{"model": "image captioner", "dataset": "pictures of board games with random positions, seen at a slant", "image_size": 64, "translate": 0.12, "tokenizer": "word", "encoder_moe_every": 2, "encoder_expert_mlp_ratio": 0.5, "encoder_width": 128, "label_smoothing": 0.1, "decoder_width": 192, "decoder_fused_qkv": false, "adamw_lr_other_params": 0.0017, "lr_schedule": "cosine", "adamw_weight_decay_other_params": 0.05}
Rows from block 3 of the text decoder, named by matrix and row number. Rows with one number belong to one attention dimension. Each number is 128 + 24 x the weight over its row's rms, rounded and kept within 0 to 255. All counts start at 0. Numbers have three digits each. After the name is the row's rms in percent of the matrix's.
# v: cross-attention value (decoder.blocks.3.cross_attn.v.weight, 192x128), inputs 86-127
# proj: cross-attention output (decoder.blocks.3.cross_attn.proj.weight, 192x192, transposed), outputs 96-143
v.44 097:075165152142149168134124113138118180170093136099122140145131143136110121098133106072167140116111099163151135110141131109177162
proj.44 091:128075120129095107197097100139133154138145165140128135117142152134160092117114132146129126115132143143124148106139147112092095138165057142135164
v.45 099:071136141140153170109125127128121128106149107114104140117168110129132154122153128132147156140102072151149134134156125142135153
proj.45 092:109085084126141132158074169154131178142135101094121078135154066164131104122167134138141134158135131137129144135121118125084121102134090116141138
v.46 097:152102139162131174117115089147104141157098126122104174169130157136092141138107112132150127108089110126156160123155133131177123
proj.46 093:150140124113159093156109105102110125152137092150119167113160130155118129144142163154129149134121116145084170128125128153125143167155107078121113
v.47 105:138139146100107119102117113112103122190119113123164123182098142108145096141115144150117160148167153166132112099111132123087064
proj.47 107:125133115123125159088126123162145116125077087181109175093105103182083123099134094133150165135116130140172137169102117169131122159158110118151120
v.48 101:095140153142081154162111119183051128101126125108095137124093168136101093129166144131134094081124143140111126136117146118147143
proj.48 097:084083087119127134086145152110137075097107150126159138118148134140132113150104154112107131139127111147136140130107100112117150106134144123129114
v.49 101:169129173153083108125135129125128159151137077055116129128147130111135124131092152151134117131119107119156146161158134094180088
proj.49 102:169067087164138140106152116164139141155157087158098143133155131127118139112114140140120133140115157139130156119129139141181127154160139130116129
v.50 106:179168113112136091136093153130114107108086113120128127125107139168142128132122149146093147144124100112162100092145129104100162
proj.50 111:103112157148081137137090157156133095101132140146103134144146094127147105115113143110138137157157125119153146121150132130109122090147064109157095
v.51 094:158121124073115170114089126110121118103099079152115124106096127133101126140121116119074142139128167097137140130120133126133184
proj.51 089:138133135128125127140136128134117123091135122107121138108106159157141140133105155138078150189155098062158133139135119136146122069133171129153121
v.52 094:117120071154168157102168126121142155133125141123152166138119071128113141143133124128143056129126129165083127166129100137131100
proj.52 086:147166143162164099140130105138160162147192124129156121130087138099129141126137101130149107133106150124105104162129155094121132146110165146081142
v.53 087:163114129137103112097138106140088113171063110125126132071162159169127141107165138141138117116116148127175126096134116084116114
proj.53 095:128100120097114096149100151145082096114166140109117089086121101132143126143140113126119118147134114074101123127146122106155097115133142140128116
v.54 089:138125105117153119124143132123124079110150154153140121174124151148134101118161078153103151127132151116099119118155115079110142
proj.54 093:142170113125067129123153135113130169095158096140138112123141169173131176151143132128136157139106108153129115130134117117161115125124119124114101
v.55 111:129117164103147187133092095116128141089132114170139118097146148124110117148153116100137132149142154139120118144142146116103147
proj.55 114:113177108087111150104105156138104113198094130079170118122117169160140120124138123097121145125141094136122148096117129089081145130143082121116134
v.56 107:096069164125167059130083155139128103117099109179097144128146122093143097116094134155139155108142143162100155141100103113089100
proj.56 109:131073121145130072125112193155127124158099089203126082166155128133104125124107107139135107132144123113128149108141152114153116124123138094132139
v.57 097:146165123122145148132169094128164134147128136103134102147130164123140173172139107134139098125104131174126110117154144132094149
proj.57 109:141188138090127161148132114132087111127099120103144156096105145167133147135110120156111137126084064170124093138130122142127121159133144164101097
v.58 106:150157135174106152113124102118108118142137120098124108137128094127120139116151144097153076140142147106109141077126162138158081
proj.58 096:154119102104149143119142163153145142118144124098113163139135120122125164097133122161162098102132178126152179103119106115074174135132126101119145
v.59 111:159146129148135215121154114127133143122118122081172132133139103138130106147119151129113089155145164106138135130117137139146106
proj.59 100:151116154149140144118157127107164168122151136142088135175123114093178105117112142143126106162155117137170164141147126129099157133130137125146151
v.60 084:158063102102152134148122124092165101152135130164109120118139136119122139132126115115108146118137093125139099175177164096129149
proj.60 089:149124115101124125147108136133137114139135136065156113083127095114164123116137122106117136128144108153136097134118115161096127117131142121102126
v.61 079:156106111108150123147116136094125120123113127118130131129115145144118153131049106125143135184149120115151080147190120119147170
proj.61 074:107130124144139145128108139137159157122145155112073151109141132134195106110083133111148183143129128097114133089138093160099167108113133120164085
v.62 110:119105155120137148168065154132125118122103143113100115076104188176098121131166128117136122105124121100123091177114154142152127
proj.62 112:136114109098138126184126158120157125143099198131132112121144141150082161138136136105110111092110127083143124149130112137128094134133130143159155
v.63 086:144106135133135118100147101119127117099120092147097128145156112115110120140091167137095142105109106087084133154129141120131132
proj.63 088:150095066131118139144142111129108068107126087147109121151154126105105120130134177149136185111119085146149148135065136125119136156133169126116089
v.64 108:103123103144099137136113100184149148094113097114107132118122151193119122134169144142131102121100140140175123086107187122113138
proj.64 103:122114111128149143133106178091106095088163124089133123120130138118115103177144138128116125123104095114070128162138097169139127107121111102127114
v.65 101:140110165145160107127148127102102129169147127141118115080117111081140152137134153115175109180139149109133112124163131113132129
proj.65 098:132169124119160156109145111145113137144141112125178134111119121122097112109141132161122134142197156096134167129106124135130160108127131097120164
v.66 086:162139125116148102132152112134138094149106111157135118131150146112137151120119147111131117121124128188097109118160096119105127
proj.66 091:122147094133134160153142141099136143118116105114108070133107132206134173121102161098137133125091129144159143123148138143128163134094162120183123
v.67 120:146108110143103119129157116104156137156171096125152131112138130081146135146122145115142116154130147119102087115169104106133084
proj.67 120:116121100125125097092158108136155162123101131169148157130139122125165153121129117122144144126161140146159175095163116099114129176139137133087109
v.68 093:107090081125121146125105120118123152128124167130158184101154126144135114164118125120115092098156162149143135163134125108178102
proj.68 101:140122142164153139120158148135166184174126146158147166133110144083099124107160139152134131144129114107130143147106131106133112102155106103102153
v.69 108:158145138160140146133166082127139152105190136121122130122091107097102109138106127118175111138139150157103140142156106145111149
proj.69 098:123167124148117151101155128121131104077132100140097166139088158152164125156121110162166115108137129177132126146120140099121134137152117136156088
v.70 102:135091155152100108125096116144106139167058098089121078131130149140137128106106124147124159092144108124155151152142121109148097
proj.70 106:107045145122152108155135161093145111119092144144088101135129138166121117143107171060118126097094128096120139099106128153172074107130173130136084
v.71 103:151124142147107170140124166101100134109164163146122145114106133124091137107153112108170101137116111078081091150133151117128166
proj.71 093:152140160120098095121120093138171141105120158068165121095169131143114158133128100123105140131155152139150104127059089114088174133118131147148116
v.72 113:134115181159121155136117075119112148100124119102116119071100132110125126121113102134117115154149125132106095126129123141127097
proj.72 111:082141128130106152097114167121098134151117126091127129111152156182076127149129129125093123105141100125113130116132157087108135142143151127109101
v.73 109:128124185095172100121091127162112108157115119133115145119099129113112140123114181106126129122161124132141147125099081139098150
proj.73 110:108110116118133120103095137107132121161118106115157147107145117144148101149120178117119143125137148070172154086116131140160137108111090069138143
v.74 109:137118102117148096112175137115149132149151154185141096156150093101153144135114169118143108147126083131118129114138115140097134
proj.74 112:148160148091149101118142136116148149079121105159090113102136122151132160098132144134141107145121149120159123117114164136087156141134133129134147
v.75 104:146113137109106097098139138163159108140094124098130096155159139175126126121116134151124100134084120110177164132120119128099138
proj.75 090:166098129152148093138122099147116115143121100140095144121157122088145096114109145130091093168093107134097129116170147137173115179121139141150135
v.76 105:119101098157136147101169150145142115117100119085161120115161116143104148141143116141161099133083166159130137117089155088085115
proj.76 112:126125130129098131127139152144129182166148080132174174087078129102099103127132130154091106108116102117077113117134159155139132109095120147116087
v.77 096:155121116092128117112112103151165146163091138117134113152150133133120129108154162131105115160141123132171134136121117159067103
proj.77 095:139139118136129124133058189145103109120155135072103167123148076090124125120124083148156127103116153090087125123146103144092095147162145149124164
v.78 095:133119128158079147109121141117081126132130116134119138119151109106108130144167034098091143122083116124136138134145142134147119
proj.78 101:108130166103141127154128081130153111130105115146152099144119157117078128153161139097107149175159160150135112127089137140151133097162130133112082
v.79 093:119130139132132121167120136136151138119148159163135147117112154141135126154139119152104106085192104124152134165142107137160164
proj.79 099:149131104126098125117113093103108128159137125126175089142129168142123122135092140099119174120107082141169129126070166159159124119105127103124175
v.80 102:182124134111121092110155110142148128111107162126152142136113129173103131136147145080099134168083142091152151128115124146119147
proj.80 104:144126146169175130129144081145133098123132155133075138148155097101149078109137153157087131134145110142138128157102149185139155144136130105158141
v.81 118:093123139138145143165114103121083137092116161120105164135130150171103128110151103075113117139138129169140117129162083132136139
proj.81 125:114109140133152125134088103134126112161119183067169092131127132167139133144129173098104137156108144148129101131108139089127131103130134132145164
v.82 092:114163130145160157163129128113123128125129123119106147168132135119142153148166119129096073106147085140150082116179157128199146
proj.82 089:119121173136092151160138109129144130120155132089090149153119112144126179118148170142123108146123130145143131145108093158129108097126139136140139
v.83 095:155158119083095112118137139170105106140127154127132141142112144135146127129141131075123125098113152189162142150105113145163130
proj.83 092:135122044125152138088140123124137149140109157179114126123096093125132124109124145196121109098101129113104093142147097143148141102167142106168161
v.84 082:121120165150085138132174119127113187112158159102125151094085106139099140150122081116130102146120139122147138146121103112130151
proj.84 081:129157152145153170094113102159119108134089176138136142119136119097132120127182101143085124113119138123141102144086148125133139061137136116087113
v.85 099:139099083135141134103176135114144174125143149143140155179157114128137129144091122111128128163115181131110091077123130098117133
proj.85 095:157144114127156136145153168131108165078148156129114156133135118151147157134124162136114114120162136110132124103134099141106154135100135109140079
v.86 102:128125141151072131135105116159111180118143083129129117145142121110125118116138113126111119109137145168125134099127133121154136
proj.86 104:157120145113139121114101106133126103159136117126126158132107113134105138147173117148100120145126145143124108124133140158147147107136140141105076
v.87 094:120105138109090118114141104192130127141122131154166112167117074102126150082128073104133101115129155154100156153142121131122154
proj.87 098:101147164091134166137096137120145151129136121113153139130095097123118128113126145108116165098128122137146110125112122155120138075107155099078141
v.88 103:171107138114125102135130123138113127109107129125121148149075126189083129144137107128112132105126151126143153147136119108126078
proj.88 111:119075110131100103128099106132151138131134112130151097147124116134154113146130126119154151126144119120105156093108106170136134172137124141120118
v.89 116:117086174109157087103156139110181145122125119125167126167188108112128158161104150123172147139107121119142113108138097124103130
proj.89 119:150126142120120061115127117132142167153152112157098195126128150136144153141133164114110112116110101140150125095140162157142135165068103115112115
v.90 094:149143095117146117095163087165134139123121093160113146168137057150158131088135124072123148129118123155126127062143134145056147
proj.90 092:186124153160110161131114109135120135118158134092121119153116141156086092126123195170173115093133116151118146075139121124131131144140106081147087
v.91 102:113135135106149152159112155130150119133123183127122158107087149104139146147114123175114170105133132131162147126077197132157138
proj.91 088:109131156132105130124147126151121134146131113137133140172152161065110119138129071144149119148150075157120116187118128118115096120121109147089125
v.92 110:143119099113174156114186137120166116159154117129109129120140121098160118113085163132151111123134115120178115093089139143108123
proj.92 111:154090123132129138110188113105105132084130101134112126117152136114123125138124117160153126112155086175149156144146115110139132151105130154131140
v.93 104:133145105147112139134117132086132130137120155137114125114111145126149108137109143191181107116146147116101110110099146169154095
proj.93 105:152155129113152127131114114155107131125135151139111131120147145147082143144108087179174102116134135133119130144161152129122138156141120106141117
v.94 112:152122091114105145081146116137112118148107118120149106143151119144118119118173132089171089155103145095151144141116118136115113
proj.94 103:205105139119172123128147113135148184113158092151118144093110117103126141111142128134109116146141156113120108138146117148148175127125142178137163
v.95 099:113125126134117109167127137138125135148167127145115131129129115093143105133071094144148115149166129146144133124142057131139124
proj.95 092:127081154143124134076119037156139150126119125155134110124157112156127150130121125147113144144148138174134152127117153099186144149114140150116124
v.96 097:096133127112165122133110104081135092153085137100134144144120113115139127177133116154169136083131143100134181113170121160132084
proj.96 092:135121100134151123161184132162147162079108142137111122129148123109126153136161088144147119135136120122141116119122132104081126109132118131127110
v.97 099:168100129133141136185115112150095107106101142094132162093114153164125116162128126134105166106161111109128078112165161142158122
proj.97 098:158137137127189115076137108135144132101125124144090140117126160109114137078123128127117108136099142148132096109159132148137125155110166098130125
v.98 107:128158096125143099095157118123121133130109107108135141155110109101147140140142101113127154134121112176126166104097080159167147
proj.98 105:137127099153100096082147129129152105126138125088112128117097122154115158139159110115129124124149128155128158138116147124115132125099092161143148
v.99 120:134129088143123126118123105151099179170089166116153144154121128107111117074161104146133125155107125161151118193092136135174133
proj.99 113:120105149096109151114124112111105089139139127102079094119109173146146163126159167122145141136155174115159110134145069145148152102167171118105130
v.100 094:093129106126136162126154085133126113138109165120150124078085140130133105133121116132102097074075098128107154125150126134148084
proj.100 095:155126087142156132175098123136091117132120145117187093123129128130103095113153147109124122088141163118158131096113125111121118108134112065123125
v.101 105:116141177094102112122161153112129122111150104101154101078169101147147117136129156172110101130146130100121115124077133124147143
proj.101 102:130131110117174136146121136171158168136121149136119135176134108076121128146123132143112104143137087145098155125111159143142131148098080117101134
v.102 109:163125116141105159157112115168117127094172137113133141160140160177082140129153109161079140121081127173119152133124176111107137
proj.102 108:146103146165091156125112115103124136132117097120145122141109145114141123075110146082116109121131181099102092111139121127093132149166142119115147
v.103 083:136157147148102135134160118115154102130145122107127120165131164094083142125165141180108154128123103110165130125084077179097100
proj.103 080:117141083150105122132144073106145141166127139109141132113114079124106087132101142138111176168125091110142115151138147145113150111115134106134130
v.104 098:153089102136086107118106109119116123143124108171108139133171074132148121127114160159160118127152157127109155136107072130124165
proj.104 101:113129149087151139092085136114153109119094082131094122148111091107142121177140114128144173131083107138114148142171146130137127121096101144082149
v.105 102:165129151119126115159097117151127141120136085154112132128149141157168176152084091146104144105082124117113134125171104102102142
proj.105 108:128144132165144109079127120129072136110109166194144130147163135123115095089130143085101154139104129143158145135124138121123109115153154123155150
v.106 085:126167092123108106143124133137183121170092142081157123144123120095132102131143096135149121152115121138148112141104155156143123
proj.106 100:154130112152101122157119125150162100129108115122085134128124115099133179114140123104113094105133147147119107114143158102080157097127184167116140
v.107 096:132100145123077109123120118156110148152129136114153101104125135119116131146131185145123126116172173122141069183088153169133148
proj.107 107:131131140099186118172119130111133115157135116133122134126109099080119156118180078129103108134126109162095105143117128106138121132148135140130126
v.108 099:129124148128110120172109146141124162125141103114173108101117075100143118140141152108120127119146096110146136134128071102128121
proj.108 087:106157081122160079123135089106143146109143161133140123122107074115129142162141139140165131122122069147115148183090114157143107171083111103117134
v.109 080:131132175130154118116081128150075092078146065141144146125110118159152120125091102116128135140122110132141131150155139152117147
proj.109 092:118111117175114098064132117200140122121085141150129128137114085113171114157160128104123110154100059139111123153104121159087105150156100098132135
v.110 098:124106149091122152110175112125084091102179145130137122098136145118121106116180128129093081114126148124145149127104151142103156
proj.110 102:173120117111131124150143126106115143133183134144114166139092134158176139111140144135137127136079119128126108119133135165168133132125092120091186
v.111 097:133141090148133150111146128131118109155142104136138124105132117078131105107101094116145150078125125120148145180113112126144165
proj.111 098:178155101132113119115118186143187134155109122144162154140125118130150153147136099105136156142084107125178167130099086119133169104165179122162102
v.112 099:137148124124133144107152125108133092132135102098138142150140118124087143127115104121138166096105122146057149139151113145154135
proj.112 099:171107092130152095103157141131144129129073166134144156091084078131134126139164116121136130087109123102111102134122120162135092121111123096141138
v.113 110:093107089157154088164124140093127127119091112152133185101148146128122139122117128126157110128170120115144154081107127100115082
proj.113 116:124145105124121120106137134109129147113134094132145108143142096107134085132100099119131104107154129103195161089137142103180139132071141133135081
v.114 093:131172147105131119158132105114131099135102145127130153073130116124118128129084092116125144097118114083103104088167141152159088
proj.114 083:146160103118175103139163124118140141072145170167093150080182111136133100165133113152149131132121154120132137100109187108125120086139129149128122
v.115 119:130125135100159087130116123111081123116058091126134166135117133121148140132140165117142138111140153082109113115151145193122118
proj.115 108:105162158116160132065141128133141159108150117138153117105142072132158131148146106119120149159115125149118098124126128114164135144116122100135113
v.116 106:118124151148097183075128106145139104151150133161127111110076125142114117114145151135105153112147120142130163095109096145117115
proj.116 106:111141119122123136143106090138101123130086112133153147184125146199112108136128111163128146149128131134116133114136133122115123105162096135100144
v.117 101:138128108172138124148126170094134179112105108121157131156123128120093119164098149155145137132109154124165124140169123143143115
proj.117 103:158153073136137128125163137132138127126125130125125103120184142094113138162130149113129154123088150098151119100158132109124123130138168107125132
v.118 103:122155131104131105103152140168138144136137106111102122152104076114126149120074139098135114135114125139074147120139113093150110
proj.118 102:097105105104165120177131146073113098109164126132146116145116102131090132116137134127131124128091121114131130119115118113129079135123135126148131
v.119 092:153115143164079112160170164095145163144147106138144138091120096143129131109081121128132129136104142149134142136136129070138182
proj.119 091:146176111147137125162125131110096111133167101135074131123143157122109114133139102125114126125129139119077149113114161099187147167154094040136117
v.120 105:125136100118160131131118140122170112143168134130119165144144124080188134097111077117159097109087121136114154130147074105119106
proj.120 099:130096109129109148131153203138127130125138128122111092121176105134129144118125095109185105101129161114172157086088092130125117116105125163124082
v.121 101:134156141129142124144191140079159157081169134100120113130152132102111190109148116163127157162122139149169166138109131092117130
proj.121 104:133129102125112093115116128080127145204137127146106125144147121090092165115158142121121139116145104169152142140183116116182130149118162106154124
v.122 125:117147091115154153129129162159156143152146158119120117158103142095086122134134105122098084149117124127122119121143125135156108
proj.122 124:138118125145161121148126128115124144149116164105137089114129136115156114125100146104133150150135156129154115130139080114139119097139163141148135
v.123 090:142135182133149155133160126135136119097148129137072107090132128169144128136124143132074096170108123146144094092133130116099170
proj.123 091:099169174115153109167111118076107114129179135142081133131115152066112132126115146107118129139148132145101131119139153131115146148137116164128171
v.124 117:145156123118161145114136167150164128118154139134108104149171120136110179122107092119084080170092127159130098145129152124125136
proj.124 116:094090157119135131154112132126131129158124173078100087120102148100118135103143146109127149126175165116129103130115087120132127116138140115153128
v.125 094:117160108121105109089116167157116142143141167113116152142110114144112133130102133140119122153111115153142119163105103135170109
proj.125 094:106115128125101139114116140123081113081111097114111079159159132106106101126118131096122133107163145103107144109185117072104148080167102154109140
v.126 106:145138136115134093097153158095119127109106094174146134153130143118180164082116142117152099153148118127129141098105118137141155
proj.126 097:085117169106116159120113111171120142135119138163158137145135071129148111140133134112120109123118114142137126128088137121138125132120099130139076
v.127 088:136173113103114098134133127126151187144129199113166128089149113144122186123148149177167135151136117148140135152092166111115125
proj.127 096:178084141143171113171142150126120129107144132127130139117094115109116160146118158147116102082160162147139100126112137096160124138115110122119111
v.128 107:157173158144174100103141118128090152129105126103136136140101094112123096112133156154103137119165103124155102127108136160122184
proj.128 105:131114122121131113079129115129133092099153143105089117125141112111132119127109088106167109145117168160134121147092086165146133184136173119099169
v.129 110:118118135143103138154099099082084118079114121130117143095115104146129141136152166101145143085121104141147125105157101109125145
proj.129 103:129191136129128102125152136063115150112128114154112169116153132152112113180130148142155134144123159089143109162150186166171126147102093141133164
v.130 095:131131134093118184140124110117117172101145120144101101125117094109117088149144142114101121131129096132116121196100118116116095
proj.130 088:142140130120158150165108118170138107149124129154101112150154164144096111155126184150138124104131114124098141145159138140067120144143098156140126
v.131 094:147148145096113166131133138098093125122123118152164103116140129092135135095147127110132158117155097092141100099133152184121123
proj.131 091:135139101128134108132125148163180141145131140149148159118124075112186103158149111132108088154125177158102098153116138107125109080161135145115091
v.132 100:089127134154163113088101068098086141101116117107139183102113135139104097147158111130162131138115122124133130164131149133142107
proj.132 096:114163151134144112118157136104115104079116118175132126097130150140119128154097135115126085136164123113191126152135133125110139143106151078158171
v.133 111:107101116122147102118131152068119140085133075124148157123129111124170116134156145117164129168161151121143153113126136128126157
proj.133 109:111134127128137113097152141127176145095204119163097177113144098088155132156138104085159111117131092152105152161142152131143135121098086126111125
v.134 102:131111124144148141134145131182147082160149121148100141062101171106132108143128134112113089114124107098134116121132160126131137
proj.134 108:138113115134180132163122138117135148092150131134136150154146118133122127117106120126183104161104094117160162123129133135145104114176118107183114
v.135 100:099123144114099103096161179129161136119149124085120112135090104157118125111144160124155155159159128162098159110096121137155127
proj.135 106:141162133152132133105136115160154160110139120149127146137179138151093114131128142156115122084161128135077125139162111113158122123151123176096088
v.136 086:138120111133116147138148081155151119134153113123105099082157125106139137073082156122114099126152107115153120141100136080104127
proj.136 086:125113137103129148148126143122117120145122137182145122107059113155123119119096175148108125168129120126141126153124097113166122113130158102136129
v.137 110:157082158136131175149157124138127108125133161121084136124128171151141156130151110147082114161088140144134136114134157084125135
proj.137 095:126111114131124141172110134115103163104146092111100133145114122095171110065122173108121096109135150113107109129166134104115127116125137096122101
v.138 088:124106151125144126160166115087146103141140096114109111109138165137137106150155128142117141153160122109167075139119126147049133
proj.138 089:101123106152124091129077113134121107150142142152095149121149079135153089155126094152113128147130116138122128189179177133098131106136159145122135
v.139 097:128197137130127126074131165172144133168110122121119090143097104134145117116104143108115107164120133124104126125107107139153155
proj.139 088:132075110161125120168131125121159106120156149113120134139115122091143178125119138099130123146125142155075111158074069128096106128181106151140142
v.140 084:171079128111122169130145103138109120118173174163113142111112124117134142130119105139129148124138161153126159094159157104146174
proj.140 079:177139160130148109122135184115110140105144090112088121149155126154161140123095125153125096143093166159143122131142115116187109133112150101145154
v.141 102:177106156157102158141134122130147088137153122146077113125142158106107132136107124144107120148108111142083113099145127121121140
proj.141 095:147134149181129099177108103131160124152098109119077127140160135103128066144120107124155088147104130128098151140150144146172077149128139148189128
v.142 114:128090123126124149168129144102101096073191121149124119138142121156109115163101149136115130133136135141114153113153109065080155
proj.142 110:130145135132121156113117141103106140133131088090121159152150124107144097137097146128114127134064114109114100118167175127164098156083083162119162
v.143 104:133112151140145110080172115149077112138115114116149107140099108144111139135135140141096136125162151108137133113056130171095174
proj.143 110:123119155141147125142163134155113123089145127111096133174101097137153090135126123147093162135106097131136096137086121154156148127134134168088159
v.144 092:177136108156139126127110140101115130144120098163123107134147125125132147125095081147141123153139145106168092126125148112083125
proj.144 101:153125106089101137111138147110154112157115080154126121145073134100119169117197100113105105087112147111116146110134117138107149147144140102143151
v.145 086:146101121126136106093112154148142136141089103106153130156103081132099122121137159107136162148085146172130104126136115055130184
proj.145 092:181161142158120139129075125108090148099107109148125136123107120105119122133132153112087139139125128117120162153085166143125077107115107147096117
v.146 089:154086132152173097111112087143131140139142162155138143095134092127150127134146097130078137127075130115161122111128114100122134
proj.146 089:128084132128103161116148098145110126145121156146072172127113108105145104157165076158133179125133131127164165120127130158116159146155105121140154
v.147 100:100105129091141140132132109126144125115169103120146132137106141126119084106125115091163145122107151122110129111138192176154143
proj.147 113:121079084134144140164079067173144123138131149145127128087122120116144096126111140131118131135130072145103146157100119171122109085151140104185149
v.148 098:139120164122102087121179171124164127134151119137153120115080132124159139131130154152091146136106136142153125115139156058121119
proj.148 099:149145084147103113130099101123133138120123112079110163114129144090122160115135131134119166114099113115139137153073139144147106101117146148140157
v.149 080:185106134134139129151083109132094095166120122106126120110113142175105125094097142152123134099135097113156119125124110127150131
proj.149 084:128127158156118164086149112104092118150144094123114107117100109113141138161099106128144123093160098123174129150165160098137101142116134110075117
v.150 101:117097132112127150157132148145128066157114121141144152112109143124110130117138125097142086134143123145176147099149117122095102
proj.150 101:166147159153129126106086130089093130132144111117075126121133137122161123135093134127152097112150104117111125139176152097136129173108111129160118
v.151 093:114118109125128150158130092102141149148155132148094180127150116106116147111140123135141077101134106092121151080162102109125075
proj.151 094:136099117130134102131125142159140159159142130142145122100160165139127123127134174161164098162163122109148161144132124140114193132146134163152128
v.152 104:136173129148115119118088130135123125102084151114156133143136128127184119141091109126098143155177131124138100120159095114141150
proj.152 095:106137133132162087091125159113142110102138099162137175135126104131143129146123139090105173109131097131189186169137102135117111141129140109147112
v.153 096:126110122139129151161119095108124115145135125151128121126180124112143092088125088145128162146132147106158146106118146083118098
proj.153 088:121135145150127168134099128133091129148121138167106130126147116087067136176147138112120124113116169137100119139081098159095170115111140148157124
v.154 098:125116177123148128115148167116103153112126141118114111122186139131150125151114155142072131117155113175160123134139099113081077
proj.154 093:137125147132180114110125142103123122109114119146156123132127112151145157158129115116141133098121123098120145172142133156165142120116130095122098
v.155 107:130133109156166112123146124139119117146093155151152076086122157167127136125132087090172165134108158186118083136111134133136146
proj.155 109:110114142091157102172132132113166129125101147134147097157124109140127129145172140127074075112172119100179106166115113157108117154067150134107114
v.156 093:111116106141091165123145088152136075107135136136102143090077125171095116118178136124137093130152139127115180137132089146130126
proj.156 095:125125151131134119140127133133105121128126121114118145156144099146155124140143177131113084140165103106138114136171147169105104127090126153137130
v.157 107:110118118129132150119141127136130119124106106107099073130126154099107098145110122127079135124177104154144139153152115099174170
proj.157 103:127096125116165118160132135130145126121112102148160100145119147116108156141107164103131160127099154113140146117134127085164125185118151112162139
v.158 099:127158132153138145142116158151115135122090113102131098107147157159123075127112111141122158142137114148127105140146120130166122
proj.158 100:121111116095164097141132167117096165107145084125171094125149122143110134072099128123138141132112161099135131143151112096128114150041136106113131
v.159 095:159081124114143119165121170110121138164148112099152096129125156098155139161132129147135176109125116139121128121099145132081118
proj.159 095:154125101102127195123148145120108118162090104133127110147106143109127135129135109127098116126130160152120089137090093161143158162114102121115133
v.160 092:120140124127170160149098131131099130134102155093163142119150153122125088170157078127151166136135100108122142158088151153180143
proj.160 087:087123116137114138129160110118100098152153079169155105111054100133158123146120118132092160090108156123114083139143125093133128108135120122116119
v.161 102:118089146108104175149110115134090108114154095094107142100141128120187130143126164139127088109130112155106143105152116144078136
proj.161 103:171178092120135155125159102151131144134072158125129163127093137133164084110138132145114119165110142141119118128129151142157188147162093117107112
v.162 097:146129120099095112120125128147137118127126145108125126145162127193109171113113138161110125113144162109111129185088086166095143
proj.162 085:098127171146098086100145102126154150102096156154171147165121117160101141143171118135112119143126139142147131096141152167147112118135135144150144
v.163 102:113144092132163123113122090153111181162145134085123081178131144100107135127128111109149118142148124143069112107158143143147118
proj.163 101:094108113091153136123174125118116125145094151130151134130106114138115091124145166089171140091135129134113126127107148103102124116131143111141107
v.164 090:122141130124131136080129111121114108097115137123165120126110127101122140122121136147087122129156119163130124101128157167110119
proj.164 102:101124114131161127113158147083123143135124122131104173104154110145093118122095167139189177140136112105156150127086136173126126136088120093122171
v.165 107:135129116111155078078138142146141153125109147136109131114135173149163122152166084140129099096143129128121133102140149158138117
proj.165 097:132118161117133114109162135108135115118128112149159111111134141165159129125137123122112083102108120168131161166155152107080166161150170078114120
v.166 092:104113150119156121087131119137142154132142114178104111082144144115117175136143129130125074158166099123126143072121157154117092
proj.166 095:116098129107164118097092194121137122116127128131126143101176127120130126109124151149164121083119067119190151171139115141131128127078140118126101
v.167 112:114180124110124076098107143171132134127115155142122116150147094108149133111126127097099133111131144148102081169157092125172122
proj.167 122:127087140154123098141121088125129096121101151142151114141145082127106142135116117066128156107093147163156166095101136126096124110133153125156127
v.168 102:144121106145113078154120149080140116137155117149152115156094114088126182126113144090160147133112125146110085124088091155108122
proj.168 097:113142120130126125122087133131094131157110108099149120147155149110145124169106122084139132127163141159153149152124147162117098141139148125139094
v.169 118:093171102162151108128118143132142108144096164161146107137118105075121126145116121096129176144128134124167109129133107107167106
proj.169 109:096117118097102112108129151088146098144155114112125083110127147136088212184112139087141149112129115122132149121091104134098122100122175121161155
v.170 097:153087098122125133161117141123131125147136163120108136097148116135141140140081142103133123103150151129120104087121146116112140
proj.170 102:135178122140069131110100128142125093129100123143102162119131173118123120125159093143109128137115115117162124104113119135152155135148109146059128
v.171 098:123125166095068142139083120135143096120125121128157155169087165120120128154157109123136123151133138133107153168139119201169136
proj.171 099:156101109127147109162070094150142088159129146137121098127122109121183145121085138091101110120115089137064143130139129141124092129128121112153143
v.172 087:151089126135166106166109130130128111090115129123120179149156124150096135125198127105115148096063119126146132140110146123128137
proj.172 089:110114100155098136130106109143086094120125125167116153102132128113136134168124133135110152140153142126118093166171152137110157163134098095092144
v.173 100:162139135131191113146077098158132133121096126095134086124121130119150130079149120130114166151145118162207129143092118105098162
proj.173 104:122181156156110122098128117109139149146119090141102162130124137147129155182116112103166159148136153169131084135113111085138147196080068125125113